Weights of a small multi-label audio tagger: normuon at rate 0.0018.
Rows from block 13, named by matrix and row number. Rows with one number belong to one channel. Each number is 128 + 32 x the weight over its row's rms, rounded and kept within 0 to 255. All counts start at 0. Numbers have three digits each. After the name is the row's rms in percent of the matrix's.
# convs1: first pointwise conv (model.blocks.13.convs.1.weight, 288x240x1), inputs 0-119
# convs3: second pointwise conv (model.blocks.13.convs.3.weight, 288x288x1, transposed), outputs 0-143
convs1.77 106:085109074095149137135123101153132134109167118121148162142068140188132072185113146136180085136130109090126077148103125126103137175157080081111130189162066099139179155108131141111172096124114109121125091103127122155141093123150102100089109130214076116136103124116175141164109164152123193106122111175098136153121054097082143148172098095136127163124099180188124139
convs3.77 099:146147125084105110133127092083079114116070096131122085138145106162129142176095135136133125179163122108061103133162141083161139088150088120116125115164128114094107144103112137082085134133164070120163183099111173103108144163166187154146104090104120075190116081155134078165105070125130131111123114152140101185220139141126110174147105128143141111144158127174128090149117158122079075081145138127108155143095089133166162090199120106175106
convs1.78 103:137157091086195098101087168138096128119136130146159085164175102107023123112104105162114082087108149144152169136138114145151138108118095165101157069162124157162140095151143107118134138124150144129122068156020219077147137085153114107128151129057062171132122150092140160173159146082113081130185143144146131129106106129126126204141072115105170083129119144144152105
convs3.78 096:097118145136126105175133153120087088132140171139135110158135136119152130136130037108167158130136102152138075176104131148083174169103123116100123051119111168170128143132088062159172163108132153165127135054140135116126203171099105192147148058104181179174143140143123110148140128117122098151148093167097128151207129200128157122130100110104201148106178083148122151065122078125109136135156143085124112165127126078177202116138167166070081
convs1.79 104:101109164142109154134108091165055154119108129120109102153114134078121098164078155110060080126102171091162124102138105105129171130151126139138134170184084091142150108070155152103128163069116164137051157227195153116129110148160070155159091156071147159186098152130115111126148143116139157133056108153175128171128098117094114151111130157092160194136108104150156067
convs3.79 101:119210096142132149189105125123082178134154122092141095103109148123204106118113165138121129081095082111109135122126117135128118061118132170116106169119114127063055180091160145166120132109118139129129110113109094106114183092166126135117147142084169148153139128075110106123114048160091073151133140136129152156046121154172080138123152155144127092153114159130154079182066133154187130118089174156132127097201075154096197154106136174125144
convs1.80 096:104113066141134136134121114099106152145106074207123095103131155158139072063200075133119196166130145131104120161142131124092175113101092151092194134079090151140130074085068122129126123147099161098127151174146156101126137169095131167140126125148121152101120068130142166154152137094037157063115144104120096106139100110143131082118166120147103147189128137093161125
convs3.80 098:120062152130085117084099155176102171129129127130136134059145150154128130130140134096223113160086131148068172141128171153138095155158136200201110134089194118029119161088086060131132135129117120138127103139093135124195114152118092161117125119159110095141144099159106101095157099098096070067118127115114149163105147140133150086158118164165139091123103097128084126158083050042111106187131163187171130129141134111068127177112122102081134
convs1.81 104:139124129143105132100119143113117134184135143144151107110123030143104096147156095096158096115186200115142114113170108155168118091167182113126117166103086135117091071107115099139079169084150127159100132099113159091113110129137166126092049145101131097140151107173132144190084193103166151079124128149059117174154141105111142123105143075137125128183171125154184147
convs3.81 099:125127161132129114131088155123142150178125123179074076117124108101195147143135114170132167107174129112094135154117058121126135136114159090156166108148106120110121146106060162144057160062145142124161133107096109135117152082144151155119086077143079086168128129079116173145109138096094134123124107178200177082091175101058079088114128082169108116137172138125133125100132169132132173193143093102172068135105075148096077108143043099065110
convs1.82 112:120167088165145132121095141125123135097075130166105111091129092194126107135095165107097137147092139148196106148189095135168115180109106137126096128175065115137177102171152176114102172114145123072128179099114137189152155107154084156209148118145147150107162072106059135107136142135127114154131101145168201150090085145142156111121147053127099123061142056117122140
convs3.82 103:163153141118128100105148114134059070117120150140066158109102141072182076160164136123174144099148108129134167119151141150084113209130095128062202112181130110116137104197158143121091116099079176133091170151089148117112150098165097124084112146102173135144209139129141134139056087152119098143143124147128121193169152097155123111119109130133179128160170125103115155135096151074142159110137119127109148185120130103121122143170129092110133
convs1.83 092:122150129101106150113106174093085102194056145130153144161113162142096148114111089154136168139153128121174163174114159088093148180127095148083112067128098090156064172120168151205086157101107141133097121126119190089144122119114072170204096073138094182145194092033172100096114093162146181128125072131147092128091079102086155119119101120172183111149124084130148119
convs3.83 096:076164110111131071163076189146190114175146135125101122142122109113101153133187062069138140152133157190142051151130165077160139122120053150122120075111173208097174116106070086132112134199150169103133151150145143087091140134140089140117118095105117108117188111188114161135099145174121138124137114132164141202140129144123095094134091149076077113138092056160121158164129145085110125119164156080143110179118155127156103115128129111185186
convs1.84 093:111095161133115148145118127140129119158153111107167158146106141145170075053151151089158132174081113149138164112081138114120169152137191104114115120094124177134112130094137079114144132083099148185142087142219138167101114155116167171151079116162119112069157144119166123058068163159148151134089087110178158173142107088149149124084130102141107128122155151150123149
convs3.84 102:183076113104102129158098094123097098126166069161119178101139146160110111119097091123118155164151191118104085123097161128183125150098101110132120143147116105117177159085201168111105092176132171119056166176113123145105093113097195196154047115186144170101175140133127108105115126119188131088135163113148126160097135107071065094125148149133120096188047092111192162127130110128073139148104121100176097110097120102127128162101147147174115
convs1.85 101:101081136126118103118092139164103181089134149145127132124108086132176094148140067170187166137089127116151122135122143117052138119129128133125084138083127118135114152148106140166098148085107079070147143151118136209123111124084182073136068138104084191054136089123078074143142078067087120083153146082128127086165177092146089164117099118116129136141159146103114129
convs3.85 102:168083128046108125123129158128152107197112167139101157197147136109176107139093109052128132055086103121083050172105189097057208142148134138090107083092167130068178095160109112145143084108118117113117164071107129140195139139075134093093103171111174159116130086185144162105152119115084110140086221128106197183083105102145121154191132129131106058120148141100142122125192074127092121119105147114128127115103118103146140139139132176161170
convs1.86 105:124114128064122132183186169077161137143163186177144110121161147164113114075131089083078092123152198169104129133138185119101199080109126129101133109096126130102110098114095101143124109114108166076122134189065102162133172179100110113083100063135110178120093114133112148172145103079092060137151104126111136215136158151184151136134062203131083144058117094132128116
convs3.86 096:025150188123071092097118147151119146083110157117201064126156147105134102131178135166147138135167164093142145120132092129096131097137152111104101152123145126111150149155154099143083146152164088153096118134120080057095181102091096094140135147160176165126120137147089081162071110075155075099116144120051126131083113109140144101155080145147083120138223163111115121151147132103111085138142127166101088138109114117105160154142105139108166
convs1.87 101:129166178192166152160129168105113093194074174114141076162169103122112108141111102151157112145080121092170119116143125159099100085117129100097197164136118115165143131172098124099106130137090111169163183122070135116052168099173124137128147134137163085138047165085145118122162139154110132125093147175167150215151161152178143132100170135091139177141107129143122178
convs3.87 102:184168069132133121163065088129147105135069165103144073101163137079152186090178139174185117144083093110115127151151137153173121106071111140147053066135142173059101112144133178067152144150115121143099057187099155172136140138167141095100178132119099050126080094185122132133089178072152131102103146113140141191188113175167125120065142117154159152100125155102108131093103129110073117103140138125156124123111094102127152103158113144148148
convs1.88 094:160155067152100122137169149125137079134099159177108117147141086129079079158113198116127129163103167114117096175147103197123154152138155126089117130146140145105131171132086075125118079149145133093130122132174152084193101129147075140106149111137151164135117090126141108169095101166136102159081106122100097081156086173100116165126110114142204121110119132071117141
convs3.88 098:188134138162148147133106122086084145125137153114126134148089136148166130107116131120089198115131150095195155147123131129086179104131141060072080162125150100126138131175156161154043092107123102150104134146105145130119159097156111116159086108089144141140070120077130150153219105135079131115167153122149084108089089131129097072127121144143091070136157121054076159097101104134108173182139088121147104121155105155156123206075105152192130
convs1.89 104:174106122105117106045153113189105117164167120182070080111094113123121082096176115086032086174086142104136089114119120155156137122136140130080119167141124182057193107161186097051086134087115156156100084090147157131159128127109151095127166137101114149163075144116136127123133192123098091110143206110126154109133101146187154137107121142147151108138124180110159140
convs3.89 105:139153109121090174087109123142131138151147143057125149086108103118129080171075101135181118184101127171215153100110118085149157128137041135157091132120105063109092080154138067103120105129084103133116094089127103125137122108116072138112106149106167143120130142173162075099186132192113124113060109134116125109154133080064143100212101145107146101136078080140088108154127087103105143117150140120175162108174109120130121161189094116140186
convs1.90 097:161105082150137128143107130143061175092161137170053120164156094140090066124073179146100158105142088133155147140106146151111163146119107054100134176136139126174199122166143154101142104125082170110092186168127109072145141197123166148085107117095141138143100130079093104111117122091141162155150117139117110102102137135161139103115122116144089151193167117104170110
convs3.90 103:089160140111178152152110119113157124118094106130107112132115091091166149129096110114162125118117116143155134140114076169127113101132100085151135091112193142077171104158120157109130119139175140151115120110194220139116134105094152197109045175142136162062114123146151152155147159123099087163070194143147121127129148148184142130038139084165118104144152177090141072064077132123142089123107108105089091193085110108078173127155145120159120
convs1.91 102:205112056122124103097104121175103156118106135117174117129168133137089083161115152151093106095178097150106155136136122102197136190176151137079144121163115121082151158130150105186146118094139137110118160060165086119190070152106113126130126066170114081159115104144122151074111162166127139171141114129104149127091200113189144163150143158137162138139146124138072168
convs3.91 097:115140134146087121057143122089132074163099103113105117149144074148157172190120122112160127094153085121173163175100134108125119123111093082154175170176173134071158157091082132119154048127098123084156115121184105123173098133075148128162180120085130086133149099146128125143089155049102142162088102130123111121145135133152131143187145189114162176142148124119080142148152174109118124121116176177079069100120148139181130170098127151150137
convs1.92 098:097175174133076181079160085119101134061035125166125128172131152128085137136226156105114177167138087085190191150062136093106082139100146134089102131133206102124142211125151144134097136196106129092122069107118136101123140155093160069129097100112100063143126132074121151103150132191112171141109127155125083084095112115097125135167130137131084139125183125126165177
convs3.92 099:099143135094112114132130146107127126113145132112126136083119097136085152131088161153087158137059186096113120150105141097133090092180115074174104120153139157124101095072105165110114136108102139123115091127153102159176087145130134100108144145078097122120187158149105133149114088105143108178162138117089115198183118128074131111052095099119164069172189080166131100163086173107167205110125149073107131176114133198146107117137122120070147
convs1.93 094:102150154175143140103108107143164139140170149130114188067095089073079108152064081132145128143119153173137091101171140124138132162150079075114106104108086125162068058179100153117134181133112153144130095103140171114215132122156151164136104144097110129176128175123117151141134175130116084168181124163132112157076157098150099138087106084153111097139182142051142082
convs3.93 098:101203107134109128052158147098115157091149102166150144117136130157131129095177156090065133046218071061078144112147179164180079173164129194119136093110195067122138132147133107086155071090162195152102117211109168111115120090128145110114107049143087181089113125086127149094050141107122127123162113101118160158063130102092171120130137121117119168137104187153095104098131122107164129169111144146102141126081100106143159153163088092118073
convs1.94 093:136161144088121135183192168126124173085099090065110174069104109120108149154046159134061142097113108102166103148100128114093144068135165099130119141110152159167164095117089135166100145145156159075174114118130080121126130124150113115095113141154125117144127084120095198082098172092123130110116149166151129100086117092134082110128076144144137108101133124156140099
convs3.94 104:157139151146115128157108135086118125151147151152130171143094154230118132134112164126188104159168148133151152159090135124169097160230104182109114132113105079144108157097129090069143093131155143148090110124213166149110112105145108153162112054113124090101154091093208153133078123174147096117145127123104149123129098158183146172099062093120122163139131200155164089162121150161117151117146142174141156146125116116053089108118138164117123
convs1.95 104:048093119108152120135099074128077106160105130121140126174117118163092176133146090069107105141091093113119119126171110125139183046148103100142097117158201153088136113077145133143137129158100046143089092059135067132080147137131139117139124134128167127083160154159097128171047148145138131130143112135146106112086108131087155123114124168156084087153089105189209086
convs3.95 100:120122089140121181106119206093157111094145181103134115100130188168093147138134123135109091100122100105139153101153129179116163133104120194144080144124076134105128111116118152153111200076149116162126133143096160072143183128097119097068168152119143127153045056174080151195178121151108114109117096135218143116078178183138127182130151152132086108107062103075121149068139112122161154112123117099135057201142107153128073192126160079152111
convs1.96 104:073116151207152123137115123090162120124159143120106161144134137136157161119028132131084077136061102141157142154169090157121102164164134088074109115076184112098132074145116105152095151136137174170147092184113187099106162094189137170152196176131093126154139123112106127191130113079136102067159162146135124155152152130129082122132160160159111051138069098124118171
convs3.96 102:143113137137124068116125107159200113140125156134077047101115153060133079123120143126129127076080056101155114114199109177184096118137144186152114141120163142110120145197108119155105123087126091202089149127143160132146123121071155139064123180197130102094063117130118153096101159087075155110080161173119153120134118185125113157097153159125126101123125149181176141147124080153111119115105178120132127130123084131154125128077174132125182
convs1.97 096:165118156150124125151042152217178122111108107098048141144149141124211105142121149134074152174152159152112105125131140156158101102141114073110112154110080137082100111151134107173116151114130112111106151143078139121145150106108177120153148142104076125121119097161160092149201115142103125156076084101120082094123125161147141117074071129081130115111140178168139113
convs3.97 097:101067158076144140109080138087085183148076109140095123084172140099119136112144086118135109088130130130106151069156100174090148139128089120095080143082173147114128117129127159106183148095141147083088170142113173200088127050147061157143170196082140130131120147156135102147097120108179207139119068164107109094171109143175148152070125138106118168112092052150188144208114135107124082077125151108148082162158134190145071151120143081122139
convs1.98 098:165141116146091178146139173078127107121178147140111122104128147166075128129158148119141155102098151137100152114122117107143148062189111157067128109142169097098111139168118163114118131126159165137155183126115122119101154151198085144117129115128145137205184169108098121157100094147037161165122132128150115104097147065190164039167114126092128163118168141136136105
convs3.98 098:147135144071094129152147155182139087120097150142122138099187096115156132146144123166152110165139088160141125175135138117025098136084147092175101140150102116253208106136099126206118149203078178135116105143114127088116193109090207190055175148143098125097146167155113170144115075127116138118110172152176122128133116124162086116136185079153151125144101114128089079125176086127150163153171113104091139111090134128183104170114130139103098
convs1.99 105:103124185114170095134064069147165075126124087125156147114208131081151148114130154106100091105163110140170106113129155109141136059185177204117134134138095136154153168130099148117137132186070116110106147160148103086137080150186090126152138120096143146140135131162160148109161155099168133082140160122142166125111087178149088123035163081066107109135154161151107123
convs3.99 101:094075146145176089076111117075115130127081206102164127193094109099102172103103166104072123135151123075113112150098129084126114119118115115162127062144068148158101158132149049143107109120113145143066147160165073103109172169148166103115093100107135115109075117069192117147122121135145069123128028109151143117168110110139102156116138064132122130065165143071066173113126133100170141097160123111130128122141099200144186106165125133101125
convs1.100 100:105163117142096138150138123152127129058197169117202115119080150094099178153172101135119157096139098085074136122128142181118056150074130156146100163096186147057109104108114134190139147118183127169143130172138146077154130180033134091090138095095130108150158136115177114134133098110159099116159156104175103142130103124158188201110183135190207049142119140125168139
convs3.100 095:138098171151124129131053138117115121101121099184127135092115080121119103170084162145186166094121054105173093128139079108111152135128071093063167087135186172104175103052139147193111173098147151108084122174141121132128083123119132077124177131147174161096187085141088107166142153156091119141131107098143084110127091133115125145075190106212114098150145137103173095122131088131126203132149172134154129113156168135135166113135070143158220
convs1.101 106:144227163121118182107111120156041138122098146140121101128144121066102131129128090151106131186103128139100135158113137113165058122131123159176117174182135177137096161144119112118117108145153062109117129155116101097117093144100120087132169148146105100062053183106143118154138145152156131144077130130147137108086130153131131137136154110052169130131184145133122114
convs3.101 097:131104168106123129124112117120120144136154176065117193188184114053110134141136162177159155126150091129058125150160131151097133148134143116140145081155202103114079137045151151133117161127078046094090158129158115082158141135146100145100123054153127128080162173189123109097181144118117129157136149146121120113051132149156117088183079195161084188058151097147126117097154125131123175100051148126132174124104122144097135142113175164153118
convs1.102 097:141139083129117081107133151135085151106111110149172101147133092074133138128130121153118182092141093137148145079123173148177183144045175092129166165178125198097116143167112126127162114078158117108145136097099170091085122106154118173197134137146163118118128058158103111173138113068115108095165109132079076114072148097114138167147100143141061132151138095132133081
convs3.102 095:104141095132183139116102153145137161073175183071150216094144104189159103120104097176142137123123140157104049145138079113142136131155123165159088116064153160104180183153102123107090140145081131146143143102131151125153127195138110096101141115115113126106120176184048099150209144117108173106117109158145191130149161118153161143087110065111137189163088170145122165155176127090150149128157142093138123153125123152089104096114122174112147
convs1.103 100:120109104198088068155104074163104098139096152150131160188090132103111117131100167093112124091122116142190142091168149156127156079119168106125116179120068106126104123180105156133140156199127116061196171164138176098137073150112185152089075080170131137109130157131177110160143122086052094184053058128145195188096145120126147111166130174165137126134166122177105117
convs3.103 096:176121084168163075187123157161099152139099129140158140163118048129131118083098174178182123162103102159117148150111138139118174155131158184142110122149064167131142116104102159134102120202105145093140215095119106155116165166116136127156120127143116110177141179141160189138123072120116145152154100129160146093176131107155115099100139100117175114174146116105063114086085120097120193139158136116139126166083096146207080152148129174160140
convs1.104 101:145097127106109122137176122137125125137118113158168109146103193126117102125117146146112086085125169106089175139158128137141087193206176087093169109138151157183121082106163135166085104126097076125145165136151118132111061113140111170158147151137126141182081123087055132079072120161074092161153169086105102137137110161168124110120143140140152064096108118177138181
convs3.104 103:132079125134151079165191197127120112082095179079215119110161124138126132120116141152127206116151187144116129126130108111156118106185140157139096142130151156172114131096110132053171205082142161092135117113165088083110092123184095174137143107159089168123168085086186096127130118120128153190093195094077219071078100116119140110178183146156156126056088149100177119209118132138150145133094101112203120050155140108134176140169159156170125
convs1.105 100:125131191119087120142105135162137104094165106131134123152077157129177158097090137140137157158137088138084099134100084145126114115160122114105236136153127126114149137170110173122077119156115109147168148077100156196183124163151130120125163137118152128158079096161147161136143131154206112173158109137167122145174102100140058147149111179133162180112107160107106089
convs3.105 104:136136175110162117083133145114123207139095168141174127157090184186102116036158174052123127158122068108095121152182107150166146180181113155134119107184120102115124135159122162151114127082145133157150082133133140155190148082080101127135121171154095151179147176132111103105114149054148123137112157115156109107128105119106146114144092142123118130147146107149168150140135119140159107063111078144148104103112087119108140128101176142110148
convs1.106 096:157113125163171154099096169160166144119200063169081187153184074093109083127167127118101130082137119158123154116123188116140159104077134046161130112147156152097129119109110120124157153124129097148166144169155133139146140101085100139089104128085158092117146125139115117104145049149139031050146103153118151105134147125167179170162104115069143185130114113135134127
convs3.106 094:094180132140087144100156168114091132169122154171156128106087168143152176135123127176142121112132156162076111149103104158097131078023192134193130213150124110182058137139113099141178096171076124070160108109143145193152126177137137162154173106130136180104145134092091165147123149159143207088096114167142108085115155119112096126154143122142124099121112053119064096109088157200153145128184201172099131113078085116151139169126101085062116
convs1.107 099:115146137115165135155156112077123134137139167111128093161099133143154151122122094165159115106140069148093138193085141147191103137133151124142092106134110106138120166118151139128171069099135096135051134126104121143044082119132140117119104109152143180101118133117147196141131079150158100170123120141127074173094170121122157099165153092087057146062150137081154159
convs3.107 100:116160128096163114132154115179163124109080061133108086182135087149114125155181132142096166154140096192078103136122146147205101136105069155199169060160088110092181154116183140106132125111169057147168141106133077159140158116094116133128067125128082144154153118099191161106152113113127119130108158128165129107093131120108171204130145108177122128114119088174108054064106167100066181126115136154078046138106156131167125132132148165098132
convs1.108 094:097095145088140096118119120110076141105136067169078162121089104171125139098140107113158173091179041099163175146139150171127121084136092134146166107117119137129094123156105135169209143119175123144148122115189112117143096146071118137152127183031136059127103133106190131102185113130083125149115139164154119179147165087128163146133127122104131122109153117215120114
convs3.108 100:082076124193180160088147152103085153153139133118128073121136076116097104165168109146133124196119107147142068126155164108138122087098133136081103126088110161135115100162179110089141155083197136080124110114176150129149108114110131061086129160156057110196141118121091136122119154128131129088086114150129151137115214104155138123123126148088153149193140171136233112147151188176060119122123114066134131162118134176152101082134108082132122
convs1.109 097:129054115133126071154136119099102145132122131155096162100097132155108178137103085141112127136111107161103181107129147193135157147113016165076080189149082134100134145121152149069169146134149098139176111077107142207122089130132071093109117113202137107117163179071106187100141096120172126074133135127059095100087189146123126181092146139153133091162115167111094076
convs3.109 105:113154114101110091164098106102009139113127141145131128130072130135110056100097126126180150132127131143162116154138110159092154113152121153197140141150143088128135143143143172137131135118167137105102115071092155088135065142055138099147079104104152103131130182108105120120121143104096119148088134138124119151162151106191108105145104131101129079078107098162191146097137118123070103143167154095125139104158147174125115086150097122126158
convs1.110 103:142160096131192089134138132106135178114161126113156113132217153130116103146138096117114145208176175153147088209189150091141147105110126105095108119112072145124142122093067110082151147131109199145209089163125077132102118077117149140144148148103128132128103115108169150125142113152168093124096217120116123150175133142144132143178165114120113136106090165166168136
convs3.110 103:104146100108089137124048109140141116097195092119172067105092126112141131052153077177173104154075096162146127141086150116159131124122190153110165150148102201177188094120074171110174119098237148147117173095117141073120172090143152093124104114158118150144177096124138099180178158152120158111053142150096157133118097104179178103094134121137127129104090150080157172097118167132163134112132172150130123106088196116166113158114164119126123
convs1.111 099:097138125109098096111115138163175170136159087151126136149135161129139115155075171107104098100171145202146096131076077161118150136101114096171181150161142131090135052097154130148171123100101108151073066127183138171185141138128146147146137097125084136167175108100192119163165161172135072089117151144155132063072159143191080146127114124086090127072157140128127106
convs3.111 097:136140148149145099146135136102125152082153123163130130110166146118132135130132174169127145100089097118157139117147151154113141079137139169121181118146017167124160075055125113110145147109175139186119114099161119118175063102143177151171077116125098191069106125063119129145155087130101145138176156123123096124087129165083161122085172127136084113161100134083117166097125111098109142121166118124192109101183079088177151119126100138113178
convs1.112 100:124071135059127165111189074094091141184180124121134145097144109079091163159138160120139114137144135122096148156143138160117148030124162128086094091146093167138102117119145133142102109129154069129078124158114171115098130186146113166166122121082122169127201124093152147118152137114202144163113119109065125152159117081156104160117088154132137127178135165184082139
convs3.112 096:160114139099095146052163173141109101135103147139130106171153140099159073086125129097076167090110104159101146149142137179071147127095076084068144135110104118152113132154170108098152150111142152132117106115067158142151113147123109111166110135116160132100110091129111163057129162189112165131182163160169134135091151106173126180153179169104087188112121144106128168172148105092149146173174154197163091183119176176092119095118116140124123
convs1.113 099:110103131177143111169170118086087182163076202104131148097072185100170134122194073074120096141152111129131125113125091143100144099156102157052181156070134220148108119117099185121106130084152122107135137185127154099112092099192118171126087152125101191143116146126137135105126118136116138112146136093121120087072133094207154219124146064145153184079133101128149195
convs3.113 097:102055092135081100116177102136119116092147172131158107143103126118164055181155123175188118105080167140107148133170148086076137171150140129157149096094133097126089100093082119063209174112130113158107088128140116137136138079073110099087060133138155128156095135111113153148119121084169152115209098134115104153128188133159133114125164119103113139142136131112143069138132187144116075148159212102118112112114163192194059097090178182151109
convs1.114 103:132156083135138133069141074113147158127187126138163141152105130167189140048160155091119145120107147123142124125092136097116162117081074152174139134070121077105070062124126094127109133112157167190168135119119173155151183127121078090126137105094129073178133157104122219136093097170108110129157172097087128118093147134086141131131171169148131099101117070118104153
convs3.114 102:149138132163132131128153178094162114141149111190148143110117086133112153225123136194122177142155103094119112164088191113194099162148100144104118159205126129122106170188148155080049113189159135123164100163159125118153138181150138107123121119152105125055168152131153169099168135069139105145160073132131098190148093137154123109148118098088124145109134162133143170160118154113128176117085136120097097127143191037075127088132072106134111
convs1.115 098:092083173160087113124155060111084131096093110163076114089149158141102124131119125129126114169114111115118096168146184169153155094095089152128118102082132116136093147068156088107125144127119146030156128101079177192144081116152116132149140150134147135136201167060118078115145142182055149106141163152197157161123126067122145098171124108106150099140123144126149112
convs3.115 100:152161140145127109162110104168120104087069145130136093116125174147156125068115135127168106181115102139095131138137098189145119050133143083149160113160214174076141110184126083124131099092074203118164170123090166138114118131131079150134132105136143091097153083131123126120161106134121126160164096159115142110122125091141134101148115152171109145119164179092132085160066119148076180165169149132122159107107089112065130082130085071190098
convs1.116 101:164170128146091114113129116144132136128106105122121088142139109167133088128088104109127062131109111190142165109171121142093098059093144204131174141070149186141104096154133076147104106084128148099121135128143146147041081115125111113124167139151108113134128137100142115058158094082118107144102117131128142141105125080101098136144138122166102079099098142121121127
convs3.116 099:110069082142198100121119089137150059128132108127070104169153128138120103136126127150115183140132123080172078100171119153120126165094140122097131086127174123100126118124165113105127106161095140122086148084134019081138108145142156187172151090141126085152118128197178152053147123090126122115125063011152091098141132099149120124092115108158166152160093152146154137150094093158142148133119144073069170167124084097142157128162138121157146
convs1.117 099:167168097096138120068101159101167107112125143126194139148134119100121117129140107161174092054158151158132122166138138143136094180110143154180103166142076088106142119150108145138062108084167170135115098155139084080119152112118126106151162075103102107162142132137093136180106095062121132156126108125152122193123090106100154103131138085177121112169128189182138157
convs3.117 102:123120139120119099112129122156141122176106120110180090118051169107045147149122084162148055122126122133118160157112118117137113172109160128059118092101129178078080126114191158121089133109096088130148137146142171125141146128165124085082108100136143141062138126075084144096123146127152101108155101149122160139146134144136087130154159127163156167141081128079191152149135131088158124098126119076122130134136125105093116162154153151126104
convs1.118 104:155153161137150122108144129114091152155188193107149117161175094138118079149165095199083082204113104154125100104132134145148125153163133185130096134146078114190125124122118106150113131184117131142081176168165157130098128127160209090125098106162144165098123184169179084138144137130063151118115140123108155031145121065106166162121102143168197098156087114117163199
convs3.118 106:183094119092145148148145137186087108111131128140132103104142121103113104115107149142159127175103125087181158160161174148149153101120045087140103170128064120131117157168123116127139102173094121124140159116169134110166092139128177149151083143110158092074135147126107140200148150126121054122115077233123097150135086150140067102139194164134136142108135158158105143093130140164178190160146186158159132110173133101157121129127140212203102
convs1.119 104:168126140166112054102105051133136108153164082105086191171088183170068114127094161137147156137165148181099089130097128106106163152125096116177141129133126109129145140163106089195193112125090071171122148167187131163142172130149101166081131179138129134137163113084128194085129147144112156095049148103110120110171144144112107129171128063146072115080112140087126158
convs3.119 096:151085180128099128105176153099127143034208143134098131055130055120109152108075105091079144146174183113111116050094087151125172097099115070142141118141135131168181110121138165180140155102122136058163155105071089145179104144122133143185154122141209128135155076062106117146097165187132197115131150070128113125126137130134087114114091100125190089106165169120123061109116129092164154074165144110091135135156108086155141135133151157137112
convs1.120 106:127171158074160125135131161138119109126122107116151089139164171115110141092143072084118143204133156131066121060104157136192169140128152145131139207068076103062098157150097107086159193160040102145136124122224138153106118119126101139120186140097179094133165151134148109144129124138242147137104135147122123077153105158140171119149117152116107117141116165205172060
convs3.120 097:067128141110071125118114093133161163158160075097154072200147118101123114166157104147134046118105151092111102107141170155148139156089118110147142136139092125082177150139140180168083181131101121157135046116148173172169135143141151118134203106170159099142067138146097097123183121081045118121108101140095179142147122113111161161063155115150106158172180113157117060134152107165145091094109106154126059143138097139101066120138170166177180
convs1.121 102:138084181139140146144130122122146160128102097166133124159126120144123141158081081182164144120129087106116107117154087159112158088152067107143113130118111113167082153126124075087174170094120148068141101171111099133161035127104153085146153092072076083144151169161100103081173135104092116137100120111134139056149137149158168168069095107193097095121064050122098119
convs3.121 104:129135156125141110104183093156115131155118149118148155139115092089136131113176155107131208123139202132077145106111128090089104105087148166173148190072117070090086085134211120127171176126172114146117121121121154130093134147153112128158127120112116160143102107143144146139118119115142085153104147079130180148125167169121097098134137165102147042103107132116165118075130125118124153206122148175143108137144146100114119122110101070105218
convs1.122 096:140149154105110120103087134161153090151138123151185105129069134132164102132158078142126132146124164105111085138158132118127108083163134113118150082169129084157125151082130126153093131092133177136114188160137133118126096158117103115080121089143149085138177102167139176131095172094113158220034093155171160118120136136126083135097163077123142151153119154138105164
convs3.122 096:115129130181126141087107090102136155123163124086136109138119108146163153082060150128108116114116178099146138139129085100094135150122166126120121100129112135124174174101170201062152089122125147179143178121070198150145112190127116097149097082129135160101084031118162109168122098126147125120157123182083151094111103115145147138120156113128123165151115085123124137158116177170137075112072101119164093122088189060164177190121111087079139
convs1.123 100:100148177130135131155110111110161148140150115162114093122123143079104138139160078162154145132177162102172107182109141048120122154094121117149101103152123101115124045125108093143146086132106139124166098117080076087128108189119199108127169155088144094084087177167096108124148138149088064168154146070122115177100146135100162119099088131100146148157154188127062173
convs3.123 098:147118068149182103146156187090174112124155113093089167097140161155111122117130140096071204061145154139086179180119106192155154113121116081138144185141169167169162133110089154143135110150124127099096090135126147147134140103138119136112112137080110146093166193105108147120111151156149144159126163115140152075105022167106153076103126127166135081110084089142091124129100115142158166159133107153142159157153132129172171093141095071092127
convs1.124 103:178116082061082173085176106029158136143153104135208094069098068130085152121116132162137082161103181072101103083125140092134061142118097183135092102142154099160136174083167119076118113143114101148086142134172165074105126097153128169097150073096086156117138152099190094068146082132058105122176096129096090127132136136141110096125125095098114115137118113089142079
convs3.124 097:177119108087081108071124104142081109143130121156213163129205129114079161079113140136111122079101142131203099114118149122137198125145119176146137181123121193181124142115132118161156088180221107129116129139146204162016136144106145119099093095156143107103126118143114177127162114107203163126162136114174165130144114179112130120146132134161092123151094172155133140125128162114107154136175106110171130198143095171196124132159161114155117
convs1.125 099:106121066171075118049155183084110167104136114097108123088139148133109129164081090100122148170117145122117151100119190095063085148107196155110124110158125114108116160204130154164206178153110160079137126150111168154080133077075144118107065161151148142220120155133173147148128160121152102135130155104142098108161145127159139099112168166159130139127140172179066126
convs3.125 101:094135082182107107140106077168171046198147115151051136139155101129095170101140113120148130155119085106152088122135138156092115079146121136104195095140092155149151138059099084145120096155187129096157115130121089125160138081073064113113113143112188128130114049117083170124128148102104159103155127142133165146102074121140141099165078167092104076089144122170110120138180096130129152152125121119138103142184091119130127081106180149089074
convs1.126 100:141107095084149131086171071139088157183081098148145144135087071139122037095162104143069116101134143140156153149189161135078126144152134126183118162113071102131088120174114180112154141084113136119151150117107152118125140127108104069146210115151149082185078050103133120122127118097122152117123114127083193102116105158104164118171201135087212138092207178128155099
convs3.126 102:065113119097064111142096104160142161126158118109092109147179081127155059120140085100150165127147104160046106153152163107135109118074096088117133190157138151160100152060207098136218122152166144103146145148101172151129173164154106188149151088221139141196098123140149154155141071094161089130179082127154104111165163160073156141183098126137163127172114117087108160131099144127154122144099133170119135111153132152113150143108122155123112
convs1.127 096:138121120149053102083120117105098121137142146150113112148149144142091116139139145119081151170093146084127126156127125108104079076100093157147099181112100191179107177175067095116127123174134158070159149174124189208113203123113175132127087136082103140122152105125156113174131133094117156124110174147112082137181116136080140133144138124150129137106172161152138068
convs3.127 106:068107133124108172165097134135123111068122176181147156151081159124103088156129123155091077150156137101124122115106082112094196141091127143058172156108148093186108126089135133074088177106084168127123106086136153133146142168142111108089139122135092137139115146184103144145113105099129147140155136144082106183113166115120107119100197126096148050120103071178117092139080105134132113121145136162093052123172098101149114185107190182089155